From a checkpoint of a small model that answers yes/no questions on an image's attributes: 6.8M parameters, encoder layers 14.
Rows from block 5 of the fusion encoder of a small model that answers yes/no questions on an image's attributes, named by matrix and row number. Rows with one number belong to one neuron. Each number is 128 + 32 x the weight over its row's rms, rounded and kept within 0 to 255. All counts start at 0. Numbers have three digits each.
Before each neuron's rows are labels from the 100 texts, of 14976, where the neuron reaches its highest value: "tokens" is the input token at the peak. Only what is clearly more common there than usual is listed. The data: histories of elementary cellular automata, time running down. In brackets: how many of the 100, against the usual share in percent.
# fc1: MLP up (fusion_encoder.blocks.5.mlp.fc1.weight, 768x192), inputs 0-95
# fc2: MLP down (fusion_encoder.blocks.5.mlp.fc2.weight, 192x768, transposed), outputs 0-95

tokens: "000 turns on" (69 vs 9.6); "010 turns on" (22 vs 9.7)
fc1.251:125117077148110152154065167159108075078064079047092103125145126197139110168090110085156117084076165140162104120168060141132122118114147151157060164091136116112118077124145124146099134161122121099191136192187105108170175121144085140154168130135131059134135170112095079122119156096096180098
fc2.251:102170130174136125126145198110062104125100132165111189197076121161160102119125125129115110069178117164117125144116107098101111137105169145170173111117190128082126139163115159105140114139052125191087148067134132151144099169140149138149126088116129113103131106105184104085122112173151132186

tokens: "000 turns on" (100 vs 9.6)
fc1.206:145167123172148147192135103135136115130115117134099095097110094150140092151069172149087117137134100129120181212122148127145137166146113155098114154181174122123148089158131082089105119113104202124097167121129097195098100168103125179108193140172112141072116127121080120087139127102080114124
fc2.206:148172117139130135086088106118092080160150126152089222116148169240134156147145105057088128092137106117161070194154114129115100131139218122137135131126124137195146146114148080096149123154128075092114109127124185151096116142113141155088091073164157108159158155151138167143068112108130076134

tokens: "111 turns on" (91 vs 9.6)
fc1.2:103084132111136149128063139123123079151124130134135139144184100138113168157136123144109117063113153095172140197116147157082155085115137138130131152088098148118136103109115102135120155122130134123186138094131097137078143080100129169168160093130173093132167091136118092113116144113189184106
fc2.2:127112086137149107123110100221130102126110069193111113205108100125118145103126070127131152162163091111105141169085166090121070114084117173157098111118111123113159143134133141091171087133101142163143147166148162174162114193123147122152103132129096193056132160148121129169078101096109122137

tokens: "sparse start" (86 vs 7.1)
fc1.696:208090160160122082116192121100122140147141079142137112162140110082138112090107159102094088123104191162114150189096162117116083113120101157116115118118104097130072119135125134110056153101107133067166116131165125167128134143113160105138172143149112083054119114162109186116125154126061105135
fc2.696:150128152140119136165128155125160124196128166100109111124121153099090144106105219136118110086130096085089140096193104135106178114139087126159126133147130147124141116141177162141154116133098137113047117154150156164136128189092067135134108152106104160130179065119144078131134141142140146097

tokens: "sparse start" (100 vs 7.1)
fc1.62:182135135126105126169130181106088123170102084154124098096132150130123130166145212094131148130149150097165136097131091128117142165187112031099113141193093105131129130121079147110158126108118113132127081138140105128155154172107156132156156175071071152097118219164113091124128154109154116192
fc2.62:136152131125125163132159117158156178068128121102151216127109107177153113152088146106125081157131142133108121144120118082140125116112102176124151149172081185077107148143190141114080140147117138133148160117135119164133147129223113072063059082145162098149137091093136093166134120092171114132

tokens: "sparse start" (100 vs 7.1)
fc1.126:152160112108147171180079152122155101075073151125137113119097099090067143166197145097203119112132148142154114164107146088093132097178081116083099157128196187077086140097136052092091096137147062121161109081169119196083108116120077159142172146130138171081115135156106126094154098063123147134
fc2.126:098075123126091093088133131142111124075115151085203112173140163154095092113193153086092102096105130100149145127099102157137135116109127100118116149102128076103150083146111141139156116146089122117111140117080126119145142090124115157178079146152164183120109132106107192157146159125097102129

tokens: "dense start" (97 vs 7)
fc1.657:130094111160188149098120173139120165153111066132089122132096147165169127177113178129130149166174123106103150108135101109146091137157146159130043080175166100123058125109109152132080107196158119099108122135182155168106176093144076119171214190132095142063165127164087143161150119070070129139
fc2.657:117140168172067150109157143139146141123189100136153116136106180157094128154171144146114137181141147188152179204124104107145166153107167133122158167109134146122104134092140100137150148141090104080101179155085064155117118129124074140143189156139090133104078108074100092101145185138177154165

tokens: "101 turns on" (88 vs 9.5)
fc1.559:140171113091149140158133098163179129169161146148107111159077117146109131207063132145075124076152130060107156126168102124066134043120114157197113136145178131113132036098110141130129141168135076111094135148150184088140110101104174179094129130169089093139091104154136180172162115137149150138
fc2.559:091092146152090106140158093125111128145145199139119148127108180141131180093138143117181091150096116126077141145078150139135131106071170109094144103068090027106122171131141069149126162074114069089152128111105124184159176096187095104108130126096161178192155155106150123144149154139126108117

tokens: "101 turns on" (62 vs 9.5); "011 turns on" (36 vs 9.8)
fc1.159:118124134184102128182101168094084125164072110148097134097118095098163103149125120149112138116146126097174131095090152111130106109117146157131061119138152133132102140085072115118032195089133143088197107164153116149153092117129121164133195149116086099093168110128099105124172124039095110054
fc2.159:154126146160104101121114115208101107150134136154161135163133165109076094125159191122075174094116165149088096197103113095090115084102119065120172112120100142117125164102111146111148117119139149108055166089115153168101146221100142118157147104102124150186082090109154107157175159109131137161

tokens: "111 turns on" (100 vs 9.6)
fc1.662:111109100165103183069062109138071134171103119050108100156100158173144127109159144066159086112130099161108141058067083137164105127159103160102128151105126141160105101164079156119097095107142138116157130139170158087118182115161120128100132087130147089191158165132153147089078086101100134148
fc2.662:084143140200166121115146119109108100104102123121152174133109101148129177125182121170098160126149185158178136121095088144097124104075088110153151125149094139074122077045190104100164139192115153129049149132063143193119144208102116152155082122110111173169131156100146101169151110127133105104

tokens: "000 turns on" (100 vs 9.6)
fc1.232:141167127173130147195159147173138122126105066108085134163070139180143126158137169089147159172143109128161185121148092139162148104200146079112102064204118140134187119139117141199116177103097138153130153184141131145149156152125105111142172096143097083127124090135163092129153102110167118124
fc2.232:148146117170134130119070123130094116092173155174147141127117153104124147149155163200081119109135154135133125121091134117104082131154165090156222168044128135087144084132131176111141148139156172143101108151158164082151146133106125137182121100135135114180165067178159125132146118173102138046

tokens: "000 turns on" (100 vs 9.6)
fc1.234:080159142089103168147166117116080067204113088158179067116160175069138128110097150077122145178218157116054145178090114106080107156129128122125146097136162085113159151122106129077091179152089106123086125116152071142103157108103136106069152139163126138149131126136144097115167144126122148153
fc2.234:118098123136145093088165127109110196116139138121133127168164081149057208148133182143095146131096091119147153166130116198143116111139101107170077128117111187124088123063124126129102143153083148123170125142157144064181145174108193167128153147105088136111128189124125137142109184144139153102

tokens: "sparse start" (100 vs 7.1)
fc1.154:084160179191151135173111129126166102181109091074159125129066111109145165129125131149089100144130090093137155185142152164088151093135097113098150145105173201064092159133116119113119152110114129119141186145153152203172141090161090177149193110085126128127063191181125100134140105143085131132
fc2.154:173078111075179138180058132106051128101200078160167166135130195100131101158187153150081127115124153096109116093082120078119152112127095100151124126110135107174153120107092184163163130140138170148092182102138143115145103147101123204124134092135163106128138114062145140093116150108130136163

tokens: "101 turns on" (93 vs 9.5)
fc1.663:094207127137105076149121097113130119187094091134102154101181109163097142119112131119145107149100101126132137162069069148102112097091120098178123108117132125116081137131130097168103116150171089123109137125199185219079152142145116132149095121116160118128160112081140129119114095139123158126
fc2.663:126141159167078180154178171164122087132107187135139174132134120147130167151113121221112151135131111105159102101112090144109121152142083152136142178146078170133131121155188159128098166189161126109135108119108183078181128098125121095100141114130145152049138161105122135111128145188150118067

tokens: "010 turns on" (100 vs 9.7)
fc1.491:147160149096106125130134136136123148136021057184158056103148147083100131077136117149129133118182104143164073083107121135111104117102098179058128067093137127162148117122174118149112112161119124110182139124120147123190162106161092121173145095141128138169130144117153110120120095122162155157
fc2.491:082105099183159063215118097116136179136182118155133188128124109125153079171143178114151105064146080115084106153164112113131113126185132142174116119206136113186089118157126138158111120074094113132110154097122136170123104144115122109043152156112134159142086109115120114037123135109103110095

tokens: "large cells" (88 vs 8.6)
fc1.281:037141090090093147107136079137121118161094096090093064158166182121180169163175150137138078119123088143129097117136122115139121173185116099094205106126117128098163088124184123110107176103120101189053116157055101116167131097120133160140102080108098186136055184106141161129148118174131146103
fc2.281:098135141161147083078120144161159144108154147128175169192068064116121113104080138146172128111118165143154176153172166088046101093168174138149075145117133112131103127130095139083122083149098140143150151076142156147062143118087166125103196154092164106102146077122191123145103167107136120138

tokens: "101 turns on" (78 vs 9.5)
fc1.602:139138117120108169141106099110115039115056104100151111085093143149124156132117117030185085113147140078090112121098156084135100120208085137132089091096144104108145130105117125117073136130111088114142135167125120146072109128140130098207160155140170143096191144096110139142139105124123070154
fc2.602:165079149095148106114105121057098192110099177138100132209147114099169075172149128093109163088134127128078141140129135150066126108119200133149113162107112105144125173125076130146102131098079174118115176140135153118132111109131143184111162160089114143120155172078099140092119122182135095161

tokens: "000 turns on" (99 vs 9.6)
fc1.167:108142067117167181146152067166118052103199099119074087120186141126192113132122188098117117123156119150106165147079114076081051143113091183108108120136107162092132151145139145151069153135097141148147102152098101186159116120157171160130135118160165173109073088137129112103143109104155109150
fc2.167:101102100101110087104082158146142157161092175086106133116111104111110112127176162192165133119119137126150099148092175174071103115120081091083168090100150126136144140089093078188071125166159160126116126104107149129179115157112069116110110155171057134181185149132096138086127128136159095115

tokens: "101 turns on" (70 vs 9.5)
fc1.587:107047144147136103151167162113117057082089118151174077152128078119131134147119216093154131136151126074136101156134129145086151093161170136111111122098135114152110130188092115130128082188184155153117179072110122151123122169013118098092198121159110117133092133092149110145089201098153138130
fc2.587:149127123113138121088159106142071176176143124152149165097147163144146095126077125136140152128146135095148126067134140120136123090161097098090194128134145137063111158076099100146092160183147123106186095147137127140178118099129033167143158084136140055152136100139121148181121088153096174156

tokens: "sparse start" (100 vs 7.1)
fc1.760:166155155110144084145104181072107103123142116158129117182136146141093134112136180129168160145166105136139101100112057130110142115123081159065136152140111168146123125145077069190148099085147143121133075108168087108141171154144139133160228103108088055164150120175113144118129107128121094150
fc2.760:082165114155161128156083136094089225169170119109118122127124156142172128163082156156146135144193124146171135087170107137121137077136082085092195158154174105113124091090100160089134100126144116153124177126123129148043128181159094135130097123149127138113133175151176114133114093133155178074

tokens: "dense start" (99 vs 7)
fc1.292:120179079073144130222104171103146210155133108090051091125163148136167094162124148110128160119157127174156146081132190171148092095149086199148141106188130172176127150165142174108128107127081101143095134101116103099116138146184083107137177201140151159148157136104141098164137160112079140123
fc2.292:143158096130181124080099133146196111153178076125121142137124107099146171078112157117168150107022103142073116122163101183086078114106160100112072147118068188155076088149128148159111231149154107149090141135126155157172153097072098089164115142163069146082078109067168087131115124161086136163

tokens: "111 turns on" (88 vs 9.6)
fc1.577:148074137124146134086136097163074114174167167116223152131109138185104130138098113103145150159132109160188112056134150220096155052120110077126109119080117121171064112103196082115061132132086075100111108055100110125095075193132174128162134183113102166096153142143108129161122135118101105117
fc2.577:147147085076111118128075134163151161096145100123103136102163151134180124096200189177181100127119158136111105139109072131140058123147145178162119129128106116130158085076166134160098133156098194141054157103091108132091159072142090174135098145143127150210109110143114170121168097158147156191

tokens: "101 turns on" (97 vs 9.5)
fc1.40:119167171128178125197102107088101132149085168157111100143090105095120203182097096148077083157131204114131132096174153163184100114111134135124108117098113103149181092106134082175074145181086163105098143191139145165125102130135063144144131082122136197106160093096137097142141096085170073132
fc2.40:079214109152108120081137177063146077154120116119094152181134094194098121129145163081158100199131156182096094101150135104086153146134088165150106167095092140092167111172117128075132112168156127120143142143142136122146167080154137128121103142141126134156122126145151099073096151149167111131

tokens: "dense start" (100 vs 7)
fc1.761:144159113158149065101135165157132110207109146121138153128155124166068085148121127139120085065170162120113131148086099107111149083180101111127147113137199139097159170077107147180081071154132190145136199144146137136080133160112099179128111079125105098122187144098149119159153128138162142136
fc2.761:113085123056117156116132106099136132103173127107110167177107165141172137132129103141131180122120122190105094120118147173116094119058150132145094110056083077171109160128120111155095163171144141077132109129111209132120152126138139075155150156126104149125106161140038152176102081157107054140

tokens: "000 turns on" (100 vs 9.6)
fc1.361:128167134085131139131065086139119115162073080124126130157105131107100161103131127080151150191163139135136133123135093115138118102082171130097113152113112095120106117090166142150155146091033094103116114185123190141153130164128082179178199112057142079119104108162141160116136143149135173116
fc2.361:172190157121138157122143112083161085159116112115168148182113189066130119122136167144095157156130098112143151116151147149131129131075121137210165106098132156125087083131140139059125029135182144093145168114128108142167111137107086095118126121124150166136090134139070105181170173112150120151

tokens: "large cells" (94 vs 8.6)
fc1.524:058103170170127127094112142111120164149102064130092095151101157148178118156109142134151076168109060108154109070093116199136152082110139125084137100137121077067069108117081129180069176108090078138070133108112118123150123136079166164148145184102134169091132206090111198140145117161125155113
fc2.524:136157081069121071140120134162145080175112154110174107158147108099089129118140197131142131106137159125131114180112113031131139100168136131147123141086094124139116142132116108087135147160124135166121112185143149149097140139184113092117130121112120139171098057125124164140168205169170097139

tokens: "101 turns on" (67 vs 9.5); "011 turns on" (33 vs 9.8)
fc1.23:128096095109128176154140085106133122136116180159127163091107174121107154169035128072110112090128148083107099106140126152128121111138117150167097129110162096058123105118128142202079076131117148052095146119150194173132157093104121128168073136109097178106125124085161176131119086141142103130
fc2.23:114211127098150090157132150102152149126156141147147124138185116177144146158226114174176130104119130115148176114109134112088152101135136113068155100113178103174132182151103124118101182121142146177133084115135100139099114152126093192136162124162100117130129085140121091164134137074115169132